A small contrastive audio-text model, trained from scratch.
Model: mfcc input, encoder arch transformer, encoder moe top_k, encoder num experts 8, encoder layers 8, encoder width 128, text encoder layers 6, text encoder norm layernorm, text encoder activation gelu, text encoder moe top_k, text encoder num experts 8.
Data: trained on simulated sounds of rotating machines with and without faults, 39062 training examples, 53.1 epochs.
Rows from block 5 of the audio encoder of a small contrastive audio-text model, named by matrix and row number. Rows with one number within an expert belong to one neuron, the router's apart. Each number is 128 + 32 x the weight over its row's rms, rounded and kept within 0 to 255. All counts start at 0. Numbers have three digits each.
After each expert's rows are labels from the 100 clips, of 14848, where the router gives the expert most weight on average: "top examples" is what is common among them. Only what is clearly more common there than usual is listed. The data: simulated sounds of rotating machines with and without faults.
# router: router (encoder.blocks.5.mlp.router.weight, 8x128, trained with AdamW), inputs 64-127
# up: expert up (encoder.blocks.5.mlp.up, 8x256x128), inputs 64-127
# down: expert down (encoder.blocks.5.mlp.down, 8x128x256, transposed), outputs 64-127

# expert 7
router.7:160126160121145134097156180145127114082171155106102122157148114107119097110179148139151140132082141072132150081102088103153152183151078092084111122165070197124111124091169122176104150103159121
up.0:122088171130208161097056090114125172113165117134140112097099092145192105116133115115126134031151160084131201095167182098158105090148137113128055130160111125157137126154159143149117142165139134
down.0:137067040092089140139118122141192078086152182141146115072093137127176126136064114135068180139147092096141081125096137082179139136178143099092105160134118100112134135157102139129127187105150139
up.1:143139072096121139091153177215101142125176120169141100100043209126157153145111106126131101175110096140154199157118124153111080060026143066133144132048156154131132120133110136176126177125118089
down.1:134141194137135090105115096078171107080173126152164098175110121186113133119127143178081151118066106124183080099153115130134193191128117116086109088163100156182062091074082151115059123147130122
up.2:124141148115123042150113111103066133100162131083088136120120130101085100188103151125073117112153186155169071064155163101159045176134135145132094122165143124191106123162063095145133200143180117
down.2:133220119135131138128167069074154116104159097106138138132126135135168087172156142105154153091125080145105069132173116171118093089131077110133196086106174126124106128122157099114127165109122135
up.3:144097133145096120102128122093137178094161131115117104090070123096192135149185134145098082084108103138075163101130186122126118105122170148166073080080202169110142127183102107092078082116133183
down.3:050108120127081128062151100081187137112098135104140104149134099097155168113161094121083130107130152104135130165120139203187100140142088070108127048120087164133109123112087138099125152095116135
up.4:087150133125077075156104144171118137121118121067098145172181162128137082122110154117094121128155154174101107128137154145138079153135145174090096055125134129131148124100136101189113087165154094
down.4:081142183148127135129163100120083100097119060123154124100090111106145180198183185099151103120124102140056068153101108112162046151147165089192193130115153130115115138142093098136107101123065142
up.5:125167149135084090141138128050172076150159101143175081122151089122174111121145120081180105093119115212117135128089146046125119182164118104140103125193196141125109115138113067101057110109090129
down.5:129094101210056164063132151194156128084119127085120157140107115150152079160113074162125127112149171117121128135148129150106113125138125105072075150146100152088173167117117132134193038128134097
up.6:098075133123103195115127115147078127149104164158130143117169198119128141158124115125193130114189129108126127120174103188135175061152136084178148081160131088099085103195108108091119181164146196
down.6:134142065077115129155143113133152159134166114090137127164140142090207131097134182133146107181169107098110167150137130108122115109080125188122110084106130116162162139151083116139199111118152102
up.7:123161105166127123145092171123088088165117130130114178145188102090071103152082124124158110197143073069088135101140098130137053130116159149094157164132179110149101109098129075153163162055090104
down.7:139154169159140111109131124098109177114094148109130121132126152141084090116176123214139149133069082137119142127150070092058123167077140078151106155099071113105063084107128098050107138178123134
up.8:120093089141131134148124094132092215156183110189151178151113124102131159104132118107141127079108115083125190164181156115136187053147129112125145133159152127105126101205128132086121173140146158
down.8:183111097082105150095098146175183114107180120085188136153187158086157101092126108130088105126154107068130120105125135101130142107132086119120072135108108123166092103114119123142161085144172121
up.9:102136163128113172156072142123147137154074093117117126126191122150118134096129151173126092109114128160113142166118139129122095098161117133100072048130206137148163143108192107152091159149117184
down.9:159136123145084155157131067177079158187061106139155121101128157134125139151132126124160150138133161070018098141123146116113129137160172119117139081063065186111152183109089137095152080148097114
up.10:057098121107175107169095142122209122120127156095112119147142135162159065133080154108101186104174173205160148120105111140124123115097164157127064114198117158103145168104162086157130159079168204
down.10:102139127117119185116162086144076144081155100138101110076104156109178132163153126150135136176143101099127100173061148120114067143175070058185102108131135137138111160160155071142162093156126111
top examples: speed change: steady; electric motor

# expert 2
router.2:138109159129130136130166184147125141092149158121106123144119117112121107113184137145104150148094123078154140090101078103152134177162059087063136114170078180120105142119168138156101158114145123
up.0:160164108101146108145121114139137142144161121135113134143100127120189179118116103094178160099081130193178108138138079144107096069170171078150222178127182128108154138188125156114118134151094117
down.0:119107119125099152112127161118115136125080128075125053134093164187114144159153148189053138141161160123058093134117135163155123172083119185146133085097085095203143113133126156142137113110147119
up.1:125129097078178088075090062142153125109094135090190168142142132113177094133166077160096109112109203118201123136122133123186115106059160137133200139144103127127126097142130074076109127190089155
down.1:101112163150086085160117158111116192117131149125186100100096174115119130151082136124127145129130114068088174128123137172145111169161078141128121113103133115146094084157136154167123146133111143
up.2:100115137122136127109063170117081084170166137143117087106180066095138144122128108173168182122194112198096117108147138134150110161152139156104112086143083100159173122109153018161153118108174100
down.2:140090080187125117121138147148148135108162153188105162168124152156135087157119107089133142188142165118161194103111071100143137175088150101130144182124111159027141131056092148105051138105120165
up.3:139090140131090149125079146116124111183125152090089166079204140086138150126149099155147120148084159154064194135143091112104163110115135140150104155204093108089163092167081129151074128122137162
down.3:150112104139095094115109055091126149136089139146148141143143162072128073193186119133111137188135108099125173085136125047136117194163151082144101153076119144105070120045130143127105129076090152
up.4:158163149180108114145136165106121147117141174180110074126204125180102155123082109106131140129192114153123066079172079149121130149134091176109154133099161100134163142179113133170152115098122070
down.4:157099147129131086043164100114109175108142045129126141169101126123137113176139136149130174195158108171124190131112152107125120181113153098148159134095178149082112171094154061093127153145160156
up.5:171106138112089078185112160093147130100100146162118135035134122102070117120133185089144120141181093143123177069136137134122151151120104161136112125131131122116154105140071167126201109151126129
down.5:117169097160118143091122120133140104088166111125128132174099148070165155153154079145197089138136145163105058170140121134129125106178092092128133090134205161129134140124105096148094158104188108
up.6:148107150163132203082071125147128116189073125115096150111168184105185168136130132158147172138116138144108098151122089122111162077143140084140154160166144099171127116207152171155066138141154167
down.6:116101109133152112133109085132151139079113063088166122086162066089141096181186131179073118165195175139146178086197164102136130159189206096184139166048109156137120140046110123071122149142098108
up.7:081201118151106181058123124115122166146127114168153117143135135111160173088176168102149102117084122135057175128102122165158081072112131122103178102110165171116137091117100154152170154139127110
down.7:180093161135149110137163116099111174103129105115127131157137144151138134195102112057127185175143080153207126138107138086164090118116129152075115139117071107133072085133132142139090117131134135
up.8:156166093127142110167095144135173136121098150132100071159151108095119094128106132138102135114177164111105120133163081117129131140135061139078067110121117114114194130157121153128168099107171075
down.8:141159130126127078110112115079089134139098124105159130097099139093124159117174133164206159157146124128082099129105187081179114072083121127182132177116170098133166132117172074130105173121165107
up.9:107106116128131071147111189160120150134140161173125121126086123135116156146128126157136116143208167154157116135151124114106087141147098161089095156101135131120127255133117117175201116141107111
down.9:101184145145154185120167160114103137116128149061069115127141107118154111119131119099136093118128164169119075159092142147122150110115093160150148092072133119145096198170139143164139166137185147
up.10:141138138125128122169132140070153121127117118116105105106156124095120118106121137150102100153210136142135178114159108115110121184119129163074073102107165136122185118167131146097235155103125088
down.10:164121107154091106118126106111114142164114083086115158136062156102118142190120130069148119189141100103113112140110132052143101145140051090181144166097149107101178123062133061123053149134138127
top examples: speed change: steady; electric motor; air leak

# expert 5
router.5:168147147107159113128099140052163090126155082096102079127131114098116130116183139160142126146105045146149176160118183171174128091145155165126153119135141147107180077120079130115114117115101155
up.5:115144190122128145165138117104107152125146158135115137211152120113129151142082140112081104097062135082102095159131065146127115143225120089119155118174130126124155130118088153125130163133150138
down.5:143104121114116110176073121067165141049123148158128081086146111143148158118141141173150162169083116124141136116112138099089167136068167138148091164159101172108175120125104090163209128078130134
up.6:132128074147146137144160158076122186122116162159068088112139103138141200164103117113148173137158119157090081097158089156159181144123123135091105084192157140162196104168120113162128192138084096
down.6:102114104132077142179152116178122123083102113149212139113097082088117117069120159098157125170105070143140078153110100129074102101073176108125112130106084104143076151107130123158131112074187130
up.7:154097145184142193135163169137128115163118097120120125132126158167095133175146145132041134127152111140167105128064112150196048120156166132104142183103118096213149133131110119115102131098124075
down.7:146119063074145139046142088117099135168145140100164147106112140164102080195080138158141137076148139119155157169198165118121191084126109157127120078158108172100064155114096090110123168039100109
up.8:174141135112140179099138097177160104111104075112183148132087137168142083155109142125142112149206124093134091080118147150109148168112149111154073121160114162159084122143138128035127147132140121
down.8:086116197157087163136103098152118180175153130116135088137121147134088165107167149133087101092121140130170123099168125104181135095117096119103139081104097077142082132171159138190094126155096165
up.9:126135147184144112119137102093103116090205134146089108178153160089156096163116148085123093085141199076137104138146125115156088192172120083147177090129161113075185150139126132130125123138126100
down.9:118119162136119103167081127120155167110122147156121159103141073145137159088085120185158139157169118122154169084049088104092176136109177123180125185118101133132150094140083124125142153120135147
up.10:074128158075139145111123083190140101106122150086138068149138107161097134104115118127103153130135147175154140143090155164156133118132162081135148131139146144157076216149138124113111129164117142
down.10:073096062103173121149202144135075132105123120114137191167136133135109122110134110061101111137132137171133163115161149125102091193155115129119159134150124131119053109140175134158183153121120109
up.11:132186076146113171092144165202082069117118147101172183139139181130148109139120134064142123135168149160103105091108102117097027205154172159143091104085135123115140141110151135162143093111113107
down.11:155109141084128045124149078068095188148092058139095123111121096136147084080079123150127109194143120151132110110079156052112168119109111162160123213119146131096126089090096150093128116135098155
up.12:125149190103103122133107071123119150180160165105124112129126080141146151132130103116099130107106195071122139185124174091115129128190174120089136105061156147145139073101219138139118118106184104
down.12:124133133114153068149107140100117077102132170134128132116110148155172167123144128176154160124134090139120075050116085138100085131057120142173136148174092127066116133095060139088213099115121145
up.13:126127080138105136183159142146143106166095130112121110197145166171116161101153121118110128149141172129140126104095089100122150132171097075098106101166123065102111069149152109088119163093154059
down.13:099120129076089089107143128128097117128073140131152119175148164130113129171135094155113150075123115136080133146110159131112123102080176162122126127157085120121159138089155136094175087119104097
up.14:126153161084153179074096097154115131147103149130205136158157138121147094080179189158123153112168114127115112130167070106144139140106112140118109141166134101169144079144187073117117088206101189
down.14:109131208128108164180132160122109143176111151186150132099111144091113157170127106089054113115156098177149128159163122124184129096137155158114137072123110148186155186151130187194145121129094138
up.15:148124117117134159168144143163166048140109118130097125158165157190111145137145125136044121138141128152156119153088106121129115104170174058105111152137081062093120084121163160086140137091132035
down.15:138121135081119082114135098108089149170096158108164191139107229143087084213123128170114147044129113089122116171163175131146142106067170148109143140167133126152111157144113126133142095104104093
top examples: piston engine; compressor

# expert 6
router.6:147111149138121141110161175144111120077164156104096120157130124095116098127167157142135130149084125084132148091095086113161154198153085089098122131170061205149097128098184113157111155106146144
up.5:111127070139097119128151065154154109083111103176155131147172094144207126102078098105124055121115146180133144139071088137115110102134144124089135089146119144172100142181140117113148154081169106
down.5:126156176130129167127131137142097127089101090137135143105126146109129166125087129061199170119104085168094119126091111090161134141137099123173107148096107129131162215006144109153178077164120161
up.6:055112131070133103112153163172099143115099171037149121117112122165164175157119110110148110122137160195134111106095097111103168062098129233073152161184139140166183109124140147111072136121103123
down.6:133132127164122078147164120164144122094112151195098163149108145156055166122159157145126150111074150102163138111158171125152067184163098091200147172073110106115072148137148106140133220155120144
up.7:101123182171135145144125136112107140170106160168074099126083120201123127115158121116229138082096147132106150087097189148127126090163149112168134166149074118167151123166098200100105116089113172
down.7:151170129123075164139197093172179139093132162108116093168131134114146161120112148152100098159091103080133100117096136101118153173104151128140089108104157196184150135143142086196177177123157136
up.8:112166158117098135125180152136098134129126137148080145141135051119156127112117127171156108092141113171116175081085129113110152107141077137072116130113170113169108135118108123145152195166034131
down.8:120160080149156153092126130179149129058083137132103150187104183096084140120117127132128120132138092066134105105149091106130109161122187149140138118107114117078143146128115104113075085077168108
up.9:102113096172137108144104137129125114085098135105169125069144107107160175095169039133146125125077140118146140063105120115072164167102155129133101106149137100142171150100119110117139100084086089
down.9:172132073132110130070162140124086151127098156160111146162114143146116165101095145116116134149125106156074155116143124093132168173163095117141087150048071112112159178089145132166164098120114126
up.10:136113132164109127136079134100119096114122129126128132094191111127139135202125088126158093076116150165123089105136101139107151150140132154076144129146127089151145130125095137097147038138086095
down.10:151153079114065124121147140177089175054072166118139159139136109098102158064116117135118131181086101101126118134150097060157157169167151135152116165083089140129119168102159088164120199123163193
up.11:096185177092129189094149146156136132188084125162049139163103106153151122121115100120156106163074122129084095080135125142127124172174179068120152131166090170143161150171100171134091132079126123
down.11:196197151120142149150129080106198132128140113122139103161175184130111131059130143130150179086120140095171082120067138092143117143106090108157157116120200140223168185126120111124161105197154137
up.12:126144127144170084144139147088143202128164163133141171137060183153090162103150120122146104117147152170108120122116190095187125092133162160116097169153128113147157202134151145148146120159123115
down.12:167151161124099149164171106145179114090102194137100092116124119148073148136110145179173158087077127147072114141118117125107159170152090099147099186072144221112112146154127109149087186139117153
up.13:066098141039136136107155174131117136148135126084093107123142179146152091158101115102115138152144147136110140105176125123110147082115121101093110155118108161094154062096128060179113113127105097
down.13:171110115115142097167119073112186067103108116080124100128117152128127091116177134149092136113092129144178133143095180069146095116076111134165155146127135149124083129123154168073156200131089150
up.14:122116123117129119176111079110134090166169103121086112171069168072133137166128161158129120145201154136140095138142139133165097089197107138163096119105118166086133083138093171142155074120119102
down.14:126087080134136109093128112150162172108141134108170108152099109135072120081089085174131141148126106126124093145129081086121202156135095128142116131138139124174155122168157198101139035169185072
up.15:121172118132166143100126112156124126159118162106131110126162073098192161138094102140067189126092138120142166143123166163131114133114110146057159079136152113178114095106088097081140119137137115
down.15:110107137178174157115121155148095067198143123090129110143081156108090145153092135127169135123152098187166110130080111095082147149169182124122060142136118100103174167113122132150161110070127150
top examples: speed change: steady; electric motor

# expert 4
router.4:152171108055134125116102076161193128157084078083213156117055128170108090112164169161107181100129169157170169143108165138142175113111131191116131116137093156183133123202120115098095130112120151
up.5:125127143173141089160067105117115169106093075130115169079099133101145137124094150178145113096103203135068145089083139030112090114143122134201135078093148092113204102058095108138100128119104164
down.5:200142118157106165111122152159181115107193137117127124151139131116164124134118196118168118152090146155138145173137126154173111105141143113098137141125109138098139076184181131159190152111175139
up.6:154139120113161106163165104152137153153154084130139188091087124146135144184129159152174111111092186197140083097142152144090106092121102191139098087081162140095158140141151104163121130097143130
down.6:160111133086094105084172136126111080137135099091143138107145119121138121129051137131178136117103089178142097139103069146142119111123138155110141100175141128166136082173175107134145176112098195
up.7:149154165129141121126176178058093087094155078170150090119086117099147171123142065146128122082205110113104148145104098106158157123099068098191175074185125153134175114159141128109145112125144094
down.7:156164119157139157158115107108121193154148062134117134146144096180131125182172191105168075108068154139140125086081157116137124164136094106122144153104113103148144123052176113200181159111149171
up.8:153114140136088121237103172143129166125150110140116057104135123143147119194156196090114108111190135120144091145104162150110108155123164113144172184126092107111143134146145142123143189146108144
down.8:062128118124113121144091136122160134132088125142106119125156110144176150183164122079166110118224166152124089135134084039153165156129078187159076155126129098171110155174081119201158154146143143
up.9:148112143198109126144165107125115114141140119167147130143082082172167159177138188109119067122124093161091157106137138086123149123107111141132128142163102112125152123117140093179188095067199141
down.9:137177073105108148156055166144161123084132140067188081144127079154125097109146115132108158115129115134126123113114088172187094102146124073152131168142150161142117180072128161156169114066109121
up.10:105121166133139174100133171134171143123122098122183090129101159063087124098163099131160167186157127167117119102133101109133131154145160118113126150045158144167129123116169044112145105120086075
down.10:145098123126106106181137120177096149117123114074120062092114118119207158148138123122094101091097131098135120101112121099118090110084122141161110075108187102120074145213077123134120181137089125
up.11:118083190130121171112130143118115149152131094143103143161136146138082136111129053093153159170113089135119073124133099121171129133161138117144148072159186145138106116094060117098114073107103067
down.11:111133094131162044160093110159138168148083122134164106107077126170139121176140160117175072116088118127144149146127164147135129072170138108174151114119128100115034155168143098102143164137189147
up.12:167140097107103138189156090107118125142103137136020098106134117165088127086114080127178095111135190125147160102089165189090125136120181117104124123160139097151127119206158141138137135159129108
down.12:110095196101101101137121110125141127157093080149176152167148195094109144066099114153076125132179121162197098128119149118131138139101114100139158162133170116103116129184065133083160113126139104
up.13:123069165129148124171156152124135132227106137160120193186151120154116143152114158082156075147125142132104150140088154158134146146146105113131124091164189125130137127120160131108138138132096084
down.13:155133160111110076078142110128122114134113165076181116097109151149141157096134156136110063126134122115147088113153186143135069102141130158139133107166124113132142130150136087182114132167170105
up.14:185129124124133124141097136150156117134160089111161107094156136126072114206132122126094148099098147072171174138114194132171121062108187169172174090119117078118107132144134144137155136130103124
down.14:095103126127158127111150145110117082121122152088042102151142117072104151088127105156142139108134135094153118158094114074110153196114097121124113136151133157130088144179110111099129126169098091
up.15:115123170090135101198133127113129050180093117120099158207141098128084205093103094139107077158128132152121160120109143170087116158206145093089163141161119092157159121195180126136170131123111144
down.15:176178179143174077123133097110149145146084118146162165091155179111150060086191103125126143159132110138085094150157180075148100079167101186148084131143169122136105136156090137119137156146166095
top examples: speed change: steady; electric motor

# expert 3
router.3:123053095099135152116198162158148098104173179138134160145126164110113105120157159161161129085139157156078138111071081074170186139126062091111114120125099162107102120112210157180112176114110137
up.0:066104165095156129152117206153086059185123157164077140157110129157105116089155082166126123130201081097117123149146134115122068127118167123147176137134169144144125113120165151089144148096102174
down.0:073060157141091158145115091174078124089193097059130107110139176170083085110161119078146145131113193182106108134095136139107142158125080091130095101106153136106166096151128153146149136147153141
up.1:121115153209036105159174201097086115135133192097123108097134186140139142105095084106091112173181092164127147144144117160129101121189157152128097114124129167102150103127123176121137132094124118
down.1:167149119111153138102123059104162089129174128100082116088124088162127148175152078152169175150108119058131100161121151155074115124097161143115127137146133143112085127091088153113108114131124135
up.2:119206073111120154099142149140067126179128124145077130159166109082100114131099068132113102073222081100156120162128146149136087160171079119112149103134137170089093095113079173162132117165126133
down.2:120113114105122130180173140121136109114065124126118122112132125112164134144134149113104121119131190107177142138110118141095090113081149127145105151148147064098098145095166156112118184133103217
up.3:121148186146168132177123132116154147100115128132104112121148114086128142188129120114101140184123088139151110203167184160161138131154062147093152107157146156099166144073135093172131133130083113
down.3:150077099125139142163167167134104136116125089156168079145084134145138098145160155095108098081184158140128115100078074179110116092089158075122174128106116073134157124140137193108134045130073133
up.4:128155188061109142154123152113155081134140156161146080132151143157117120114131133118197076120171174120136092141142080155164097103128087169146123141133178079163136090106201086108131144146147130
down.4:121076092119089109120175088160149093124163184117118083104115136162170145093110174187096117075145164133120137145084172052141128087104163173117068089186126175076146163117139135147162180110111144
up.5:174116168129147116156152093137098133117142131184135074130084216111123096061113115154110091158122179143117161100167167124053038110175112151136141100134100130157136143139138124101156108142116105
down.5:160122120096172141066137115096099124120083101122122164086180140097047134132085105076164148153165062115135149123093138103149210184061139083122134130145113104137098163133154113149116148104116104
up.6:145118156119190155118137174157129161145151100147148231166098133142141136182069083060120111154112224133145157125154150130095115136134136145133188090196130134126112126107094115192086102150121132
down.6:108120132175140090070119199082150096093080114147100063103075125190084132136166149112129197119170131161119107107084112095095125107093173098105158173084073058115109169117163153098151105078135095
up.7:149160182162168102162087104097170138085118125132138084103135135079087094140146087131093140163069133177141148194150170148143114073118107117147125099100152118080160136069100073117159058129078103
down.7:141084110157176145105135116153084179114079076158175131162093140171152119154099151118089080103185075161131137090058088100129172121122127136131114095089116122182133133149140175112139088135130111
up.8:095114138127140177155213115185121129187164135143090160169156180132156132153104118132146120125180089200093122101087123113148115106091113120115062146158180071173121125139099119138114158135121136
down.8:087177131098055139154077159135150132120095120119130144129130130115163094101128170194102192155125187133103152098137115159104128130131129151163115193147128166100184106110138144175127093103112142
up.9:083119095157144053139123101178110134103135085140144164073093090132140135118114190120166172135142094139123136139126121107091140119125112065156098168143141155142132125140121167209145108162139119
down.9:173140112139128149187128086053150102182084117146108084137148145091160089137110065132071056110186157100116085149118133141086104131137180143061151132142127078119120179145153127031133127141115116
up.10:100106158156161066128091086144088103083160103162106104180122125097102088095143136161170143156102114094095145120140145143187147133180127099129152178131178091165175098092208168102159092135119068
down.10:143079130114168167111137167091157139145176079157192143107148176121108120126138127131135137133140132172164134131136176155130155099074118084143154095175100146102120106186076128141135051085065149
top examples: speed change: steady; air leak

# expert 0
router.0:131134160122105113086103146146070124180156158156097071197131141053151144127123104096108155175066115164122104133163183107135127118110181104153106111105092127116158179175059086084138121161167087
up.0:109112162138085150145112142073143128131066184097109091181130154136133115147132139166181130134170174172170107156123115090108126180088169133167115174147166074114149154152171146178173175088150148
down.0:113123090161145136093203103118163081099138103183130197074127151109127128192131122125100127112073156126128193126107154150098136087100094126122115146160140157158127069094108115115169065136079133
up.1:092089054099162107132117189123125154102089177144163139098173144131042186094100108100161086111134118129153174200054103147137078115170089160170137081177103173149107118119112070163090078137152137
down.1:116088152112140146091133097157117187160148117122160196172117139182150083152139104081123167115113117203125109119175176168158123075120173101154182112175119105129135127186075145139113110118150116
up.2:127091118082085154069113164109113117122072146137142110163077157131125112119129142164142071070167108102168138123120100098174114152131116179157180137131104115181120152094134119174172089139125084
down.2:137162131146160098112164127112154154082188085112169133153103109153126117099141105115157152171062098142184129063145186132186119130104126119178110093087167106099189127132130107119124122131125147
up.3:088171087111150097031122106111134110158138140143170122132142130155150178129140094146151121100113110076147151161137131139187164119125118140091126100150082136190134111089086103141115036116097136
down.3:123149159133107149214109126129118151069097182170105092144085158077138091109122139123111153130151145102112112185131142112154105166223086111132131187143127152148132175173089161169080116176121149
up.4:095141081168083118120123149085199097151131134199157137117103141199149110167082168145122144109138110082104116157123108134156145124126130131117165127071178162100119121093156135153155164153120105
down.4:111179117127153199118141096159123187137159146140163124189120179112152098139163136078109150130101111212113120128147195127187165135101158062144124133056105064116119095145081132124164133128125086
up.5:100140105134141145164164159078212088142111168179147131099137148150142161228109182149148117134122155045096093141155110077135177098158092134113143124093162155075142134119191138103152194128144114
down.5:125141106141115175075123071123083147147120120111144135163120134126147069137151119076120155065091143243104153131158135162154152088069195087157161145073124104134138078111080118140156133125085110
up.6:184148104107115091141073123089122051195054120117181112142120115168110155175135167121130128149072107015113114153169133156162134128152125170112135155176065140138117103115136095171081148060099139
down.6:160130142105138167140149082105116190126088141157140147144115169042143101115104139109161190115124150187102091179193152119107167139113174130122157145131127156130120130146086158123128105144054088
up.7:128091120114099176106112112088154132117096179062207095117095116144108147144129156145135102159177117176174147130087092066074132164113088169166184135174086115166115107140121136154167125151112099
down.7:124131123144105125109112087145143178080137109154111183210148078113134094103115129101159177120097115166141211119106152141129147092081121179213109108155126117114147099105178101108152140150096163
up.8:117064146147100147153147128091108164089114132152033141136058212125124145129113089151178134074117136156150200092166178086153113137177127123095161154133129142142167107101160179174116140127140137
down.8:087138118115149123103161131192143090134155132155162120124127030111052171151162079112115107195113058102165122094129151096150109130129119083086100128185090126103191075146129077138164107090105134
up.9:084142117115100144134108133151139162120124099176160150100145130114195123115094143128122127127106150135136113108177132139097168135124099131046132109064199114130136156075146125165129113172103114
down.9:087101156198101134149091155144142111119097172092118153148174147081194174130108136154139146173124136154103143095148146089093095100128128080127131107150120123100113203154120157164161144120144165
up.10:172151138133144194120151182114176088125229125134119129115157168082119114108142139099150116128157197094153113078145087150106107106166109100041114075130144148105158095054093214083133079135157147
down.10:096149170136098134088096116119131137216090208098115152143201103125125122108053147125155109120094088141117125165095102196106142120127151102163157153169123090114094073176137122107146199168104092
top examples: muffled (low-pass); speed change: steady; turbine

# expert 1
router.1:095162080203122167164159133151073122105106145180080155097136153150152120114077103087177134105193192104097090125139085103067080159109121137103119165118194088112095185090139124140161140156132126
up.5:118092111176140086173054152124110158105149203156075092128119130122126146136118096066135117184147159174140142101173091168129071086092138123173096152219138179068140148099125175187109172195122128
down.5:145140137054153154069224085142175065198125093102173156142136159108119113112160120140149132156141116146155132144118170131122105112081104096107149113103078158112124113135098105084123126133059114
up.6:106122113147152083206117170106129136114159124152068095076159134104145172123101156121160105121117138130128090128169123171145174178157113091085116131120123142162171114145183228141160141132065161
down.6:113157138082133156059119136114056090128123116098130121144127215137117112076089122156154132123116103087136162115102173144128080069086152212113123145096109127137168106178080054107111182132137166
up.7:116194145149112126129144135173123104115147116194173148105099107136136140197173176082076119132118139122147131139102104106166074075152112122129120115180133145150142122108142142126133206139140134
down.7:089108117136130138112129129139160175130124062130136128179174082122113161075132076152138110092194197123110119068132177149136105169144174149137118129106157133151144130123115110147116047116127171
up.8:153129114100103135152149096199129119170138120139166140071111112148106138134152149115170106143177110156123178143144070112129114074130100143122164128168130158142113152088112094106166140060094100
down.8:116126140170137108149115128230115096095119122143136072111113094135135186162092067097146132183156132168091140141086103103126109154176125164176135115120119115100128124007136172147147119134160070
up.9:163119176167167056185113215109093147127127158127112114106137164058150110133046094120121150145159157157106093119142085153105131131159144140137071084179104135128171166135072163139163150190106142
down.9:143124134071127138060168087104191122090152136158096117134150132150113152073129160162153141134141098125143131116099207123158158140065095115133151101142082109116189138121143109171134178140122102
up.10:129123151097072094124081174160138111146111090126095131176117114200114113182156155098122057125092116064103115159147137156075119067130111164152196111132105157120118127126088118124152070135159129
down.10:130083182154174143125150116136124099128186076105169116136085129118172128101173119120102189098130123165113152121151174137123124165090138161147094140184099176138157143111181130163160159114144157
up.11:139073132131142176125178110109121164132085114137135102087125162108160126132035112118157129128142137123181092192119155145139126136065168172059075158150117106133125143159191212145163123093123129
down.11:095108139090120105089110137127130091115135151145132123171151177147117144178159137071149117110103152117145133141122102132141074212165087144106156106193061137118128133098125112096116093109106100
up.12:148164148068168120142162136083131160154106057080125131079154186132141155161111109112149123129146093097104096122145165071153114113139155142111094158069174112223134117116112119126116118074175116
down.12:092118106137131131097061081182117107148089107125161065081091059157147202112110137110115116097163113138096155127105083161151143138105103132122098151134092088089129097119132127156126068150193149
up.13:177145171055228114161123139156101170144139123133172129095099166151113141145112122143107119074134134180126135166134109096128124093130092176090087110071173104166112120156123120170114159144162194
down.13:144149109134123099114171081144104152150102090209115108180174127157164144162106124141207087162165151125147105157161141144199119184150142187171182112109114180092112107108142137111112061128123163
up.14:095158142111129120141099182100145111144123110122126113145158132181101147178180142089130114189144144132157113113142183104160164147184145097131061154127142085184121120145163055146126149125155090
down.14:071102139102104131130072144182128120146081075144142148113116090155080179174135103083078067064105107100150137098142111164181153055087149119175152175144116112159157179131146136126122046135174157
up.15:079158068204102114107091075103064126120099166148121115098100122153125170147102137129079151119165090110143132117155179148150178087171110117103123116128112149187130149151107150129121176129112121
down.15:125159184121132130136155162163197138114139116107068155179133135110126090110134139116123163140159097131129103119096136125193112154114153102135104124075131086143179107127062102078137125199164152
top examples: speed change: steady; electric motor